Weights of a small self-supervised image encoder: 10700 steps, 147500 training examples.
Rows from block 7, named by matrix and row number. Rows with one number belong to one channel. Each number is 128 + 32 x the weight over the matrix's rms, rounded and kept within 0 to 255. All counts start at 0.
# conv1: bottleneck pointwise conv (model.blocks.8.conv1.weight, 96x152x1x1), inputs 102-151
# conv2: growth 3x3 conv (model.blocks.8.conv2.weight, 24x96x3x3, transposed), outputs 12-17, a 3x3 kernel for each
conv1.24 [105 146 146 106  96 124 116  65  91 131  87 213 127  84  74 118 105 119  47 167 130 146  79 145 129 120  70 136 203 187 145  65 172 135 192 126 102 131 122 124 166 206 139 207 142 179 136 129 164 163]
conv1.25 [161 109 158  84  93  91 128 110 119 146 142 147 103 122 178 117 153 129 101 143 129 132 128  85 118 112  87 121  76 113 132  83 107  74 221 128 107 179  83  99  56 109 125  91  79  82 186 142 102 103]
conv1.26 [130 147 140  87  94  61 173 158 109  39  73 153  80 169 126 205 149  56  71 130  84  94 163 133  76 120 147 110 141 110  95 140 168 117 166 127 116  96 156 164 149 142  71 168 175 106 100 195  95 126]
conv1.27 [154 111 130 105 124 170 169  70 152 182 114  23  78  92 114 166 148 181 138 118 107  36 150 131 107 124 108 207 184 122  90  89  72 152 171 124 145 185 120 131 163  90 117 145 185 136 190 105  16 126]
conv1.28 [143  64 122 148 110 176 168 160 142 173 163 162 174 159 107 111 114  61 116 180 127 113  84 127 120  49  77 145 197 152 102 102  90  77 184 105 163 169  86 126 159  97 122 126  96 158 111 134 162 155]
conv1.29 [137 136 162 105 181 132 114 138  97 117 123 129 147 181 131 113 122 167 124 102 105  94 160  90 128 128  83 105 159 113  93  84  99 187 216 181 116 113 148 168 139 156 128 122 145  89 143  94 109 109]
conv1.30 [105 125  84  93 106 181 158  86 124 111 180 177 113  65 126  84 111 114 147 100 103  78 147 110 174 115 136 131 123 182 139 176 144  79 105 113 141 175 133  98 120 116 161 136 153 106 110 144 177 158]
conv1.31 [130 115 126 164 159  54 100 120  92 104 106 135 117 146 148 111 101 143 142 120 115 157 144 142 136 140 143 127 171  78 147 144 158 165 132 110 105 156 134 134  82 112 134 154  82 166  72 137 170 133]
conv1.32 [105 170 168  70 105 115 141 121 144 101 163 185 167 101 109 136 135 123  96 173 112 204 108 154 190 139 115  87 127 149 166 133 167 159 156 109 106 215 125 132  57  59 123 111 101  96 169  71 136 174]
conv1.33 [126 155 132 126 104 120 154 114 118 123  90 175 140 174 136  56 110 136 110 149  87 145 117 191 161 133  92 104 138 108  94 170 152  67 143 135 116 168 108 137 143 112 150  96 130 156 117 130 129 179]
conv1.34 [116 144 136 182 163 172 120  72 185 101 111 150 136 158 123 119  94 150 151 144 124 119 106 163 213 128  58 181 153 124  97 173 162 146 151 115 116  98 130 132 122 127  82 118 148 160 130  77 191  93]
conv1.35 [184 162 153 128 176 132 134 148 164 101 163  94 156 152 123  83 130 168  83 134  85 158 122 151 126 122 126 147 149 183 125 189 115 126 123 153 125  89 158  80 135  56  81  98 138 105 125 150 126 164]
conv1.36 [166 123 123 137 152 117 138 133  93 127 153 145 123 169 130 147 152  94 124 126  85 132 128 134  98 152 123 119 140 101  52  96 130  86 131 128 119 114 159 173 117 135 125  91 105 135 161 151 136 160]
conv1.37 [ 34 161 121 106 123 145  99 164 124 144 137 123 151 104 147 155 150 100 118  79 149  75 106 165 126 121 127 136 175  96  91 152 103 152 150 140 120 118 126  83 122  94  61  92 125 187 143 114 119 157]
conv1.38 [105 107 137 120 102  93 130 113 135  90  70  99 145 144 165 143 132 127 153 162 163 141 151 130 131 151 131  91 133 137 171 126 105 134 175 108 115 172 128 108 159 171  99 141 170  70  95  94  76 122]
conv1.39 [141 121 100 157 108 150  90  67  53 105 101 135  82 139  83 124 150 161  89  90 148 111 112 124 109 136  98 174 137  98  94 106  63 144 125  80 153  42 128 255 135 145  47 121 135  99 137 129  95 105]
conv1.40 [144 149  90 144 178 127 142 155 133 113  80 119 148 139 186 116  95 151 165 119  87 103 138 173 164 106 164  78 160 105 152 154 173 139 153 159 118 112  92 113  69 142  83  86 105 151  77 107 132 102]
conv1.41 [100 180  92  90  94 135 110 146  77  95 101 119 162 123 151 136 152 169 148 115 111 149 113 192  90  98  97 162 148 160 200  96 161 221 168 128  99 181 158 109  86 149  83 138 120 138 110 136  98 161]
conv1.42 [121 126 135 110  93 128 114 156 118 148 150 140 112 129 139 134 129 147  93  77 110 147 166 179 106  95 123 125 118 157 132 160 114 170 190 127 148 125 133 111 119 108  69 131 105  85 138 171  83 161]
conv1.43 [104  87 157 255 166 164  60 118 203  23 125 155 143  93 168 130 101 110 134 155 117 171 152 129 136 188  62 125 117  93  47 213 152 131 177 176 142 188 163 125 130 168  84 180  71 127 147 108  68 118]
conv1.44 [ 96 130 130 123 109 110 176 192 118  92  77 243 135 155 113 116 108  35 167  94 170 132 100 101 174 153 133 128  74 127 128 166 158 131  48 165 122 111  95  99 133 114 140 163  86 111  69 144 191 147]
conv1.45 [110 129  60  68 126 172 185 179  63 110 175  63 130 127  70 144  85 199  97 108  98 182  76 109 146 139  77 121  65 115  90 153 159 152  92 114 169 146 115  70 124 117 118  84 135  97 166 129 151  96]
conv1.46 [151 126 102 107 153 128 117 150 114  93 145 127 177 112 181 121 118 160 135 176  97 185 119 179 166 108 144 122 122  89  60 128 129 133 160 169 138 147 107 136  90 115 116 104 117 135 121 116 138 168]
conv1.47 [119 123  99  17  95  56 113 119 111 109 168  97 136 108 123  84 127 159 130 113  54 110 173 188 126 105 107 154 112 140 106 144  95 102 164 149 108 128 105 200 110  57 155 195  76 143 153 141 138  98]
conv1.48 [151 130 172  95 102  85 134 136 145 110 132 105  59 157  89 103 131 131 129 185 123 123 134 121 136 134 135 118  92 101  66  97 111 111  88 191  72 111  89 173 155 121 122 163  51 118 161 148 117 131]
conv1.49 [111  92 129 145  89 178  57 131 138  97 203 138 117  82 120 135 143 135 129  44 163 159 102 131 197  86  67 122 140  78  49 149 155 168 151  91 164 183 132 106 121 134 134 188 111 251 182 162  98 113]
conv1.50 [146 130 189 123 131 181 130 146 107 159  95 100  74 160 114 160 139 152 118  95 123  92  67  97 139 110  80 127 147 150 114 165 153 102  72 132 198 117 116 122 112 101 129  97 131 161 168 115  89 139]
conv1.51 [ 69  85 161 190 174 106 118 146 111  43  58  61 127 135  23 158 151 135 128 127 136 173 125 170 153 134 125 152 126 119  94 155 155 158 147 135 109 139 176  96 203 134 212  99 174 102 131 145 111 123]
conv1.52 [170 197 160  96 108  98 190 144  78 170 171 206  76 204  94 103 141 129 130 188 119 142 113 155  49 135 140 168  95  88 106 108 119 120  70  91 148 120 106  93 141  81 163  91 189 133 144 109 159  87]
conv1.53 [159  98  92 146  92 115 101 103 131  78 131 143 140 157  93 180 176 126 102  96  93 104 164 181  97  71 115 129 190 156 126 149  96 125 175 170  88 125 166 107  92  78 147  74 129 178 148 168 115 118]
conv1.54 [111 117 105  94  76  54 133  98 112 127  92  66 116 163 145 179 141 153  46 159  73  79 191 142  71  72 113 146 155 151 164 105 114 130 234 199  89 166 124  88  74 188 129 114 142 152 107 172  63 123]
conv1.55 [111 171 123 105  61  96 146 168  87 160  69 152 173 162 118 110 153 112 124 132 116 106 104  81 158 128 121 151  91 159  97 125  97 191 177 117 110 106 132 160 176  72 125 100 135 132 142 105 130 133]
conv1.56 [144 159 139 128 183 139  77 141 127 103 145 158 166  59 126 101 132 139 132  76 117 162 141 121 152 189 102 132  87  89 109 155 126 129 114 114 129 235 106  52 139 138 145 149  82 161 139 131  53 148]
conv1.57 [161 113 171 107 133 109  85 158 114 133 157  84  95  99 100 142 131 117 128 109 136  60  83 126  95 193 129 150 133 130  98 135 146 151 118 158 100 151 166 105 181  92 182 163  62 112 193 117  85 147]
conv1.58 [127 125  88 128 117 140 147 134  98 106  38  84 119 118 154  99  92 103 122 132 127 124 103 115 135 156 153  99 126 126  42  99 123  97 185   9 110  49 101  88 185 175  49  78 118  53 105 142 159 137]
conv1.59 [125 124 116 153 180 125 144 128 115 146 141  97 138 117 135 135 123  93 210 153 144 129  52 137 131  94  39 113 131 128 106  94 111 122 146  96 151 131 175 142 122 138 178 134  54 152 100  70 163 110]
conv1.60 [137 172 114 140 134 113 121  92 139  81 121 142 124 100 105 130 133 140 179 102 119 113 100 147  96 168 112 170  90 161  74 152 140 165 116 127 115  86 183  94 176 172 130 120  91 147 132 160  68 152]
conv1.61 [136 137  82 118 128 222 128 113 131 148 129 113 141 124 144 135 110 174 149 150 122  94 153 127 102 137 108 143 138  91 130 166 208  89  96 125 229 136  81  79  69 145  97 120 103 148 128 143  43 122]
conv1.62 [114 132  99 102 109  89 107 212  85 158 140 102  55 134 185  93 106 185  89  90 200 132  93 125 131 100 139 127  91 115 101 186 114 108 183 168  72 127 113 111 177 139 189  90  48 112 168  70 129 162]
conv1.63 [100 138  77  97  97 145 178 160 137 118 186  97 158 181 139 124 168 158 111 101 108 138 172 121 137 175 117 145 131 116  93 178 150  97 117  81  91  81 122  91  80 108  85 119  18 145 126 127  90 120]
conv1.64 [157 189 108 120 146 101 157 105 118 116 145 114  68 113 102  78 133  90 146 152 108  81  92  96 162 135 133 107 137 108 177 134 113 158 171 127 101 191 108 150 162 124 143 220 135  71 114  99 124  85]
conv1.65 [118 154 139  88  90  79 183 129  97 155 106 144  86 141 121 160 197 168  84 128 154 104 161 177 130 116  88 113 147 135 145 129  94 185 118 161  63 114 115 111 113 115  98 165  99  86 196 138  86 117]
conv1.66 [ 97 164 126 120 143  87 129 141 173 110  95 130 116 124 163 197 152  40  67 170 113 122 202 170  81  90 152 116  73 136 130 161 109  46 182 136 110 150 159 100 110 163  33 120 211 147  91 189 101 151]
conv1.67 [107 131 108  83  88 106  65 102 100 157 110 161 120 133 134 131 120 124 139 132 127  94 198 149 150 143  92 120  92 152 157 164 172 211 176  98 115  95 151 156 113 116  95 124 112 117 177  92 152 165]
conv1.68 [ 97 119 155 104 121 134 151 177  94 101  70 161 161 121 138 134 120 106 106  95  87  93  86 129 175 170 148 128  91 172  90 147  79 134 113  94 119  81 116 155 106  54 115 126  76 181 145 123 110 159]
conv1.69 [139  95 112 124 163 201 108 121  90 213 170 130 141 111 102  86 105 143  92 178 120 131  85 133 150 140 169  83 146  73 143 102 116 109  87  80 186 129 136  58 144 116 122 114 122 167 135 197 142 109]
conv1.70 [156 119 147 165 108 145 168 153 114 138 137 172 157 124 162 100 172 132 132 134  30 160 164 173 122  74 141 122 239 100 130 139 179 168 173 156 125 178 120 231  67 118 127 101 103 107  70 105  91 145]
conv1.71 [146 159  97 106 147 166 108 161 103 165 101 142 110 136 151 162 108 119 166 134 107  65 141 113  88 113 120  86  89  73 159 203 135 128 102 149 130 127 129 112 124 136  96 135 171 155 140 156  42 204]
conv1.72 [ 57 118 131 151  93 145 134 110 177 139  96 115 157 100 145  41 131 189 166 118 112 150 173 102 180 100 118 118 103 187 123 152  51 149 102 174 124 221 128  77 131 119 126 110 127 126 100  84 129 108]
conv1.73 [113 187  84 166 171  40  91 129 156  90  91 123 158 120 160  87 144 123 101 120 184 166  73 112 118 140  92 215 153  47  96 124  98 132 154 126 108 143 113 252 122 116 102 136 138 200 101 145 129  84]
conv1.74 [173 120 138 128 140 118 139 139 139  89 111 175  96  87  78 129 158 121 145  71 141 145  67 127 109 141 123 157 120 102 114 162  97 162 117  85 127 119 190 157 194 118 104 148 129  52 143 129  90 160]
conv1.75 [ 69  98 144 127 102 127 163  81 127 110 138  95  90 130 138 114 175 121 117 148 153 114 171 159 128  52 119 129 135 198 128 153 128 117  78 146 109 103 112 139 134  69 109  66  90  80 233 118 146  62]
conv1.76 [176 131 159 115 116 213 116 148 155 103  90  89 146  86  81  80  93 142 112 141 107 149  66 104 182 159  44 123 189 153 123 104 119 151 100 172 185 136 148  83  76 105 147 121  86 116 127 117 175  99]
conv1.77 [125  97 144  95  46 101  67 165 114 183 100  93 115 120 143 151 138 170 163  98 100 132 130  99 164 148 117  79  92 141  83 117  47 165 199 145 106  72 130 122 132  72   0 117 132 129 111 190 101 165]
conv1.78 [104 146  81 155 121 149 101 107 144  59 129 129 105 136 125 123 129 175 155  73 123 138  78 113 144 148 143 152 169 110 143  85 148 196 138 132 135 126 103 133 116 170 192 125 126 123 141 123 172  10]
conv1.79 [101 143 151  88 120 130 158 118 111 123 141 136 127 158 120 126 128  59 187 123 146 102 185 144 127 110 109 165 137 128 156 161 138 119 119  97 138 132 121 139 147 119 100 127 136 193 160 127 110 130]
conv1.80 [100 172 102  63 188 106 144 179  65 199 149 145 105  90 128 105 196 161 108 115 128 168  93 173  89  58  97 104 142 154 135 120  87 135  98 176 109 106  88 102 163 105 150 105  19 144 193 126  85 162]
conv1.81 [100 128 158 165 146 149 132 169 122  82 116 152 147 100 109 114 101 129 144  81 159 111 103 155 128 156 193 107 124 104 151 154 161 141 125  72 128 114 163 105 119 117 180 168  58  87 151 147  92 135]
conv1.82 [ 42 129 139  92 115 137 153 158  51 167 104 142 103 115 157  96 167 132 104  84 105 159 160 139 203 115 128  64 115 174 122 202 109 138 146  76 140 138  96 102  61  71 159 139 132 128 137 159 134 170]
conv1.83 [108 137 129 104 140 124 113 123 134  77 115 156 150 108 155 143 148 155 115 160 141 141 104 153 161 107 134 123 142 134 161 106 122 147 179 122 149 120 172 162 101 129 138 130  67 101  83 100 102 132]
conv1.84 [107 155 147 193  95 161 163 129 105 112 100 101 162  75 145 143 131 117 189 145 103 158 116 127 144 118  81 139 156 121 109 122 105 132 123  93 157 151 107 140 112 151 133 122 119 121 127 150  99 204]
conv1.85 [134 132  76 153 112 103 116 130 116 156 139  18 207  82  24 144 125 186 142 128 115  60  94 102 201 127 123  84 123 113 144 160 137 104 116 154 103 147 122   3  91 154 143 125 159 122  98 132 151 184]
conv1.86 [ 90  77 167 170 137 113 121 108 105 120 148 140 108 154  96 137  24  98 112  97  92 132 120 139 106  68 112 106 141 165  93 119 119 129 125 187 173 129 175 113 129 142 109 153 147 152 171 142 100 124]
conv1.87 [ 96  84 102 108 103 157 122 147  78 129 145 145 106 126 181 157 135  84 143  59 179 136 146 121 143  69  43  90  53  93  92  71 164 116 124 157 118 132  65 200 175 197 143 114 104 188 124 135  62 106]
conv2.24 [110 102 134 144 117 130 152 153 124 147 136 152 131  81 126 102  92 129 142 146 122 141 180 111  88 160  72 133  59 149  93  98 118 104 110 114 113  96 126 134 113 139 174 175 167 181 169 199 145  89 191 209 133 197]
conv2.25 [135 131 169 130 117 106 126 101 152 121  82 122 100 137  91 122 140  99 134 140  96 182 129 115  95 155 162 153 132 138 118 120 110 150 153 173 152 147 131 118  97  70 106  98 137 143 129 131 113 147 101 173 179 174]
conv2.26 [124 160 141 139 122 123  90 120 121  69 113  77 100  92 120 159 153 143  74  56  80  80 109 115 133 100 142 144 185  98  93 129 150 124 169 118 173 132 161  77 105 133  87 123 114 114 123 157 155 139 164 170 128 155]
conv2.27 [124 137 110 123 146 152 130 119  92 116 119 122 114 150 106 115 143 104 113 136  82 141 160 148 112 160 132 133 166 129 131  64 103 135 140 208 167 144 167 162 138 131 119 196 112 135 152 114 119 112 159 101 104  84]
conv2.28 [111 112 142 142 117 119 161 127 144 120  95 126  92 110  85 180 178 164 139 123 167 156 161 163  64  78  35 123 168 137  93  94  92 126 121 123 170  99 161 133 137 184 113 157  74 135 209 154 113 147 110 141  99 162]
conv2.29 [112 103 114  94 150  90 128 135 115  75 112  90  99 146  83  74  96  90 148  89 136 163  89 147 148 158 141 111 110 131 191 160 148 138 110 179 129 138 125 128 146 132 119 115 108 146 150 117 156 171 138 127 113 153]
conv2.30 [127 110 117 108 119 128 117 154 126 125  50 145 167 143 133 104 121 129  89 160 137 200 150 187  72 143 112 145 145 153 136  95 117 179  60 173 128 147  72 202 154 129 104  96 127 115 148 115 134 159  74 169 160 212]
conv2.31 [103 118 107 136 147 114 127  95 116 144 111 177 148  95 114 142 179 176 104 152 116 155 121 117 120 136 140  93 131 118 116 165 109 116 144  95  94  94 126  96 136 124 134 142 136 149 167 153 125  99 113 125 170 164]
conv2.32 [161 133 144 139 126 131 133 116 154 130  50  85  77 136 119  80 130  93 136  31 150 126 191 130  78 152 135  84 212 100 102 161 152  90 193  89  70  47  64  88  87 126 159 101 162 116 145 119 150 151 115 142 169 156]
conv2.33 [173 123 159 125 117 156 122 131  99 137  85 137 146 150  97 125 148 137 106 103  91 111 123 113 111 169 135 146 158 103 134 127 132 109 218  92 127  60  93 131 131 110 156 139 158 151 178 120 160 102 142 139 185 135]
conv2.34 [137  77 102 103 126 139  61  72  87 143 141 150 124 141 104 125 160  98 105  88 114 141 120 133 108 174 117 138 107 166 111 109 145 156 135 149 147 111  91 114 134 121  88 122  80 124 184  99 150  96 115 102 102 110]
conv2.35 [ 68  57  77 125 122 101  84  87 108  97 157 115 114 120  87 103 114 125 136 138 110 184 132 187 134 190 145  91  58 101 104 222  91  88 106 112 128  75 136 111 110 121 135 159 150 111 110 102 128 121 146 135 112 132]
conv2.36 [120 170 136 165 137 125 124 121 121 138 141 139  77 106 110 146  83 161 160 104  93 122  95  93  98 121  96 146 126 150 156 155 179 132 161 131 132 103 133 118 136 126  86  95 124 175  59 174 116  38 131 155 156 151]
conv2.37 [114 142 121 106 141 139 124 155 137 139 173 124 103 159 117 152 128 109 107  35 115 108 138 103 131  99 139 125  95 155  93 133  96 166  81 160 141  97 139 138 159 166  68  83  90 137 172 146 157 155 119 115 126 145]
conv2.38 [114 158 120 125 140 131 136 119 134 132 120 111 144  90 113  92  67 134 125 120 109  92 133 125 107 135 100 129 143 143 117 143 140 137 118 142 170 166 179 141  82 153 151 148 176 165  99 152 125 167  94 162 160 145]
conv2.39 [148 127 116 117 130 110  90 131 113 160  99 143 129 129 109 110  86 122 110 169 164 153 107 137 123 110 119 102 177 110  52 194  18 135 225 145 112 105 148 148 140 130  98 146 103 135  73 150 163 136 107 152 121 138]
conv2.40 [134 130 130 136 113 110 128 147 130 110 109 112 101 157 151 110  99 121 102 142 105 125 118 133 138 137 166 158 115 134 114 149 152 142  94 131 102 134  96 214 137 194 136 157 124  99 152  97 160 132 153 102 155  95]
conv2.41 [162 138 154 125 125 146 142 111 151 163 198 147 126  98 176 140 118 166 147  90 136 121  46 161 132 127 188 101 124 114 113 131 139 132 102 110 173 180 136 109 126 127  81 161 107 131 179 112 100 171 133 108 174 122]
conv2.42 [ 94  84 117 120 124  98  90 101  94 116  93 102 129  95 113 138  98 138 155 129 120 102 123  62 133 123 130 125 107 118 131 122  60 171  92 132 181 115 174 163 129 108 199 100  89 162 107 132 105  65 140 128 123 171]
conv2.43 [105 141 105 152 148 158 133 163 142 163 178 137 152 104 141 125 139 119 149 136 156  86 118 113 107 142  62 102 143 106 186 116 198 120 149  82 178 124 200 119 106 146 146  93 125  83 114  76  75 106 124  85  66  81]
conv2.44 [151 159 119 138 143 127 102 126 114 122  67 160 174 104 138 124 137 152 145  86 126 116 156 143 129 120  85 160  85 147 125 130 110 184 144 190 145 138 130 116 143 126 126  82 130 133 150 131 126 139 165 137 110 136]
conv2.45 [137 135 125 143 116 153 157 111 122 153 161 159  94 115  86 147  81 129 127 149 125 105  54 107  84  98 131 210 139 209  96 126  74 165  98 137 166 183 177  71  98  87 124 115 161 118  84 117 134 161 130 119 128 149]
conv2.46 [ 86 100 120  88 105 104 106 141 100 122 116 134 159  95 148 161  66 147 118 128 151 121  92 104 130 121 152  84 130 102 170 147 131 103 159 120 126  58 106 176 158 156 175 187 202 151 112 151 132  98 161 153 107 144]
conv2.47 [101 127 121 120 148 125 145 143 120 131  92 167 138  80 138 175 110 145 145 154 141 129 129 134 200 132 166 152  72 151 130 185 136 134 106 160  86  51  70 121 104  66 118 187 180 114 123 102 121  84 106 129 151 159]
conv2.48 [156 134 127 158 145 148 117  85 138 152  97 126 160 105 158 165 133 148 118 160  73  62 147 122 151 118 177 125 108 130 114 136 116 102 121 104 103  98  88 137 131 107 177 184 175 128  83 129 156 115 135 150 110 146]
conv2.49 [130 134 125 144 148 127 124  89 126 149  92 189 158 138 167 147 133 159 122 142  94  66  65  54 120 127  94 103 149  97 212 151 216  69 147  92  88 105 104 141 155 104 154 116 140 137 139 159 129 139 166 161 131 182]
conv2.50 [ 89 112  92 138 111  92 110 107 107 135 144 108  83 145 134  78  73 160  94 126  95 146 145 112 127 186 142  97  96 129 145 147  89  98 119 118 114 103  70 117 129 122 125  92 151 124  82 184  96 112 149 145 131 121]
conv2.51 [136 155 159 156 113 122 127 106 137 110 166 121  87  99 103  99 122 130 141 139 129 139  85 129 129 132 146  83 207  81 106 201 137  87 255 102 154 163 127  92 110 100 143 109 155 134  92 145 178 141 146 102 122 102]
conv2.52 [108 164 124 131 116 148 106 114 129 168 171 160 104 142 135 103 114  92 128 134 149 161 163 182 100  57  92 136  76 151 103 155 119 130 114 100 166 193 164 148 116 151 125  73 115  69 123  97  72  85  53  81 138 141]
conv2.53 [139 163 121 155 125 178 140  85 113 128 116 137 164 155  99 162 104 148 115 116 126 180 140 148 120 175 169 123 185 143  95 150 106 165 148 124 110  53 173 126  55 125 143 136 129 123  59 133 140 120 117  91 107 122]
conv2.54 [134 123 147 153 126 135 141 138 141 115 137 105 140 138 131 125 112 117 116  54 134 112 117  92 141 148 118 128 113 162 158 119 100 120 117 145 170 255 181 153 130 142 197 155 184 154 215 149  60 129 104 114 199 150]
conv2.55 [139 130 150 143  98 131 120 102 141 127 116 119 173 187 129 142 176 141 103  78 102 119  89 147 159 172 131 138 151 146 150 168 138 144 155 137  73 113 103 110 143 110 137  89 142 138 164 161 160 125 146  92 199 103]
conv2.56 [113 182 108 130 122 125 134 118 137 141 121  95 162 127 166 191 115 180 158 153 159 109  39 108 108  83 138 153 194 129 108 152 141 100  92 103 141 167 145 126 148 147 102 153 141 156  77 139 114  88  84 144 166 138]
conv2.57 [123 141 142 129 136 112 102 175  99 102 112 106 112 134 104 137 148 131 125 123 120 112 178 111  93 124  95  99 168 124 228  64 192  97 150  99 148  51 129 111 147 121 146 188 135 146 106 153 220  62 208 153  73 154]
conv2.58 [126 146 118 120 129 149 155 128 144 127 109 140 115 101  77  81  99 110 173 178 131 136  92 159  77  89  79 148 109 140 139 172 133 134 134 130 137 171 141 104  93 112  85  61 137 137 154 125 108 133 132 134 114 133]
conv2.59 [  9  52  62  66 123  86  49  69  49 115 127 129 125 109 133 125 140 145 134 138 116 123 125 118 102 121 114  81 141  89 117 204 112  95 118  83 130 150 122 127 124 156 159 143 168 134 131 142 115 149 126 137 125 150]
conv2.60 [136 149 131  91 145 113 132 154 109 147 124 137 145  80 159 122 115 157 121 112 114 131 184 129 151 159 135 149  69 131 104 101  97 144  82 151 152 111 133  86 121 146 130 127 119 144 194 146 178 129 180 140  77 120]
conv2.61 [134 149 147 120 102 117 129 118 119 125 134 141 101 101  70  81  75  95 113 215 128  93 159 151 144  81 125 164  88 120 144 108 134 164  59 149  84 118 115 118 154 118 142 104 113 109 156 122 120 212 119 101 130 112]
conv2.62 [144 107 118 163 159 154 113 148 120 124 158 148 134 135 105 111  67 118  71  77  64  95 103 115 103 164 101 182 202 173 118 113 141 123 166 109 152 119 164 154 174 168 113 111  92 173 143 145 162  94 171 118  73 103]
conv2.63 [132 123 142  72 105 121 110 108 146 162  92 168  99 110 120 132 118 126 138 149 120 100 126 113 131 114 165 126 100  84 112 147 147  92 119 129 136  99 104 139 109  85  82 168 161 117  57 110 153 110 108 144 147 130]
conv2.64 [154 146 136 161 147 121 208 122 161 133 129 140 112 105 102 147 145 177 137  32 136 135 136 118 151 205 151 135 132 125 146  89  46 166  93 156 113  91 125 123  71 120 114 111 124  94  94 123 141 145 163 160 117 104]
conv2.65 [145 146 131 114 141 128 161 175 138  83 120 105 135 167 117 114 166 124 104  79 132  94  86 173 122 141 144 161  84 124  82 182 184 125 139 132 189 127 162 149 113 150 132 140 169 108 112 130 161 150 108 148 129  95]
conv2.66 [117 151  95 112 159 105 110 107 126 131 141 132 137 130 110 132 128  82  96  78 101 113 103 155 148  93 141 122 143 151 118 129 112 181  94 159 204 156 192 110 111  90 130  95 118 161 141  86  89 105 105 121 115 132]
conv2.67 [119 115 160 139  98 143 117 126 138  94 111 118 118  92 104 142 139 144 131 115 139 136 100 117 127 166 104 127 140  98 134 155 134 112  69 102  97 148 103 180 150 177 138 159 149 145 151 114 116 167 139 102 115 118]
conv2.68 [144 111 133 158 146 150 132 133 139 194 165 169 216  89 193 154 182 178 107 150 126  85 174 108  97  92 128 126 119  73 134 115 121 142 128 125  99  90 111  76 134 113 135 131 101 120 114 112 129 155  76 130  93 141]
conv2.69 [102 160  96 115 136  73 100 138 108 137 109 107  92  38 109 122  94  84 104 174 118 114  99 103 139  34 129 122 166 118 181 155 150 110  73 120 178 188 201 167 176 150 113 128 134  97 119 104 151 159 125 125 124 122]
conv2.70 [103  92 108 153 158 163 106 154 151 143 149 140 117 124 137 170 197 117 127  45 167 141  90 101 126 200 108  81 144  66 142 166 141  60 245  77 120 168 126 149 148 165  56 120  50 112  89  90 139 117 121  91 103 112]
conv2.71 [ 85 108  85 106 125 103  95  51  64  93  94 115 127 124 117 126  92 143 127 109  92 116 115 104 152 136 123 135 120 106  92 165 108 127  68 114 122 122 106 138 170 136 121  74 111  81  65 104  80 132 131 122 127 117]
conv2.72 [119 127 122 134 121 110 104  99  92 110 138 125 123 123  96 134 155 137 117 221 122 128 128 141 138 255 146 163 135 113  96  78  98 143 125 133 149 197 125 152 126 121  75  68 119 158  45 142 151 104 148 136 114 118]
conv2.73 [120 127 138 126 130 129  78 132 133 154 117 153 124 111 146 156  95 143 127 177 123  66 146  99 125 111 125  99  92  76 116  95 134 133 122  88  83 136  89 117 138 107 131  71 172 152  81 135 120  20 126 130 119 139]
conv2.74 [144 104 131 120 107 105 114 117  97 119 167 105  91 144 123 113  70 103 144 133 171 147 206 165  87 119  95 126 153 105 157 178 159 140 122 136  96 255 135 160 178 164 100  97 131 182 124 175 163 150 154 131  87 116]
conv2.75 [106 148 124 145 111 145 116 151 148 133  98 117  83 168  78  72 141  94  77 101 108 153 116 177 192 139  95 105 176 106 140  97 158 103 160 155 177 113 181 123 111 141  74 113 128 144 116 145 162 101 110 152 114 144]
conv2.76 [129  93 114 114 110 118 101 100 104  98 159 111 110 141 110 111  99 107 112 152 115 138 148 122 143 224 148 109  53 146 121 154  98  81 101 129 125 217 137 120 195 123 144  87 151 154  92 128 114 144 104 138 116 140]
conv2.77 [119 139 112 124 144 148 155 193 113 180 121 165 160  88 206 157 176 164 127 102 125  76 108 103 164 140 170 102 130 148 121  81 141 149  80 128 159 196 160 122 169 119 139 121 177 147 108 141 141 144 141 175 101 145]
conv2.78 [119  95  87  83  92  67  87  57  79 153 121 141 137 143  99 148  93 146 133 122 141 127  98 138 116 118 122 142 118  91 128 124 128  55 140  62 103 183  97 127 130  94 119 152 146 134 150 127 156 185 106  71 142  94]
conv2.79 [116 131 138 149 154 146 128 121 116 165 147 153 140  70 138 166 120 131 108 121  92  89 206 119 141 104 126 112  92  84  86 122 116 121 104  79 175 146 145 105 144 119 142 102  92 152 143 137 168  86 130 184 135 170]
conv2.80 [125 115 139 129 142 119 142 145 155 122 146 133  97  96 100 113 168 100  75  56 118 102 168 112 105 194 120 116 174 133  79 186  95  87 147  75 176 157 207 130 108 132 128 160 157 161  85 129 139  90 131 166  95 176]
conv2.81 [150 129 142 154 147 149 140 137 165 114 103 155 165  81 118 131  65 143 156 139 154 162  67 153 188 174 153  91 128  91 153  95 136 104 128 125  33  88  62 142 185 151 180 126 153  67  51  95 112 160  81  79  98  68]
conv2.82 [128 111 144 139 142 134 104 129  93 134 183 160 143 121 146 117 120 126 105 167 114 168 224 156 124 138 139 119 140 120 139 105 116  89 131  92 114 168 129 105 179 143 113 155  93 140 166 156  75 118 106 128 143 146]
conv2.83 [116 118 104 143 127 148 141 119 123 126 151 152 124  97  94 112  40 120 135  99 124 140 154 130 144 141 155 124 192  99  72  97  75 137 181 126  69 192 104 110 142 109  92 113 112 101 111 117  84  98  79 111 131 132]
conv2.84 [132 149 123 173 133 131 125 160 180  67 136 123 139 141 123  99 137 100 133 156 131  99 131  72 102  99 111 172 137 153  88 134 139 185 126 151 159 122 131 130  98 126 140 163 130 113  83 127  87  52  76 105  93  99]
conv2.85 [102 118 110 154 149 129 155 132 146  89 128  96 158  63 139 119  93 150 107  78 108 118 138 122  95 167 107 139 148 116 149 105 135  93 124 134 104 179 124 118 157 103 129 153 141 116 105 105 100 110  97 116 103  88]
conv2.86 [132 141 131 113  98 108 103 136 132 122 127 153 103 105 128 122 121 168 114 147 129 145 156 111 141 136  86 123  79 149 143 106 106 131 100 166 147 182 107 116 147 155 142  82  86  67  54 150  93 107 150 112  96 217]
conv2.87 [ 49  56  42 133 112 113 110 105  95 102 132 133 133 144 148 136 116 138  94 104 119 119 155 125 145  86 144 119 141 117  70 102  95 152 148 139 103  67 112  95  95 155 118 137 123 115 118 120 117 115 162 149 182 156]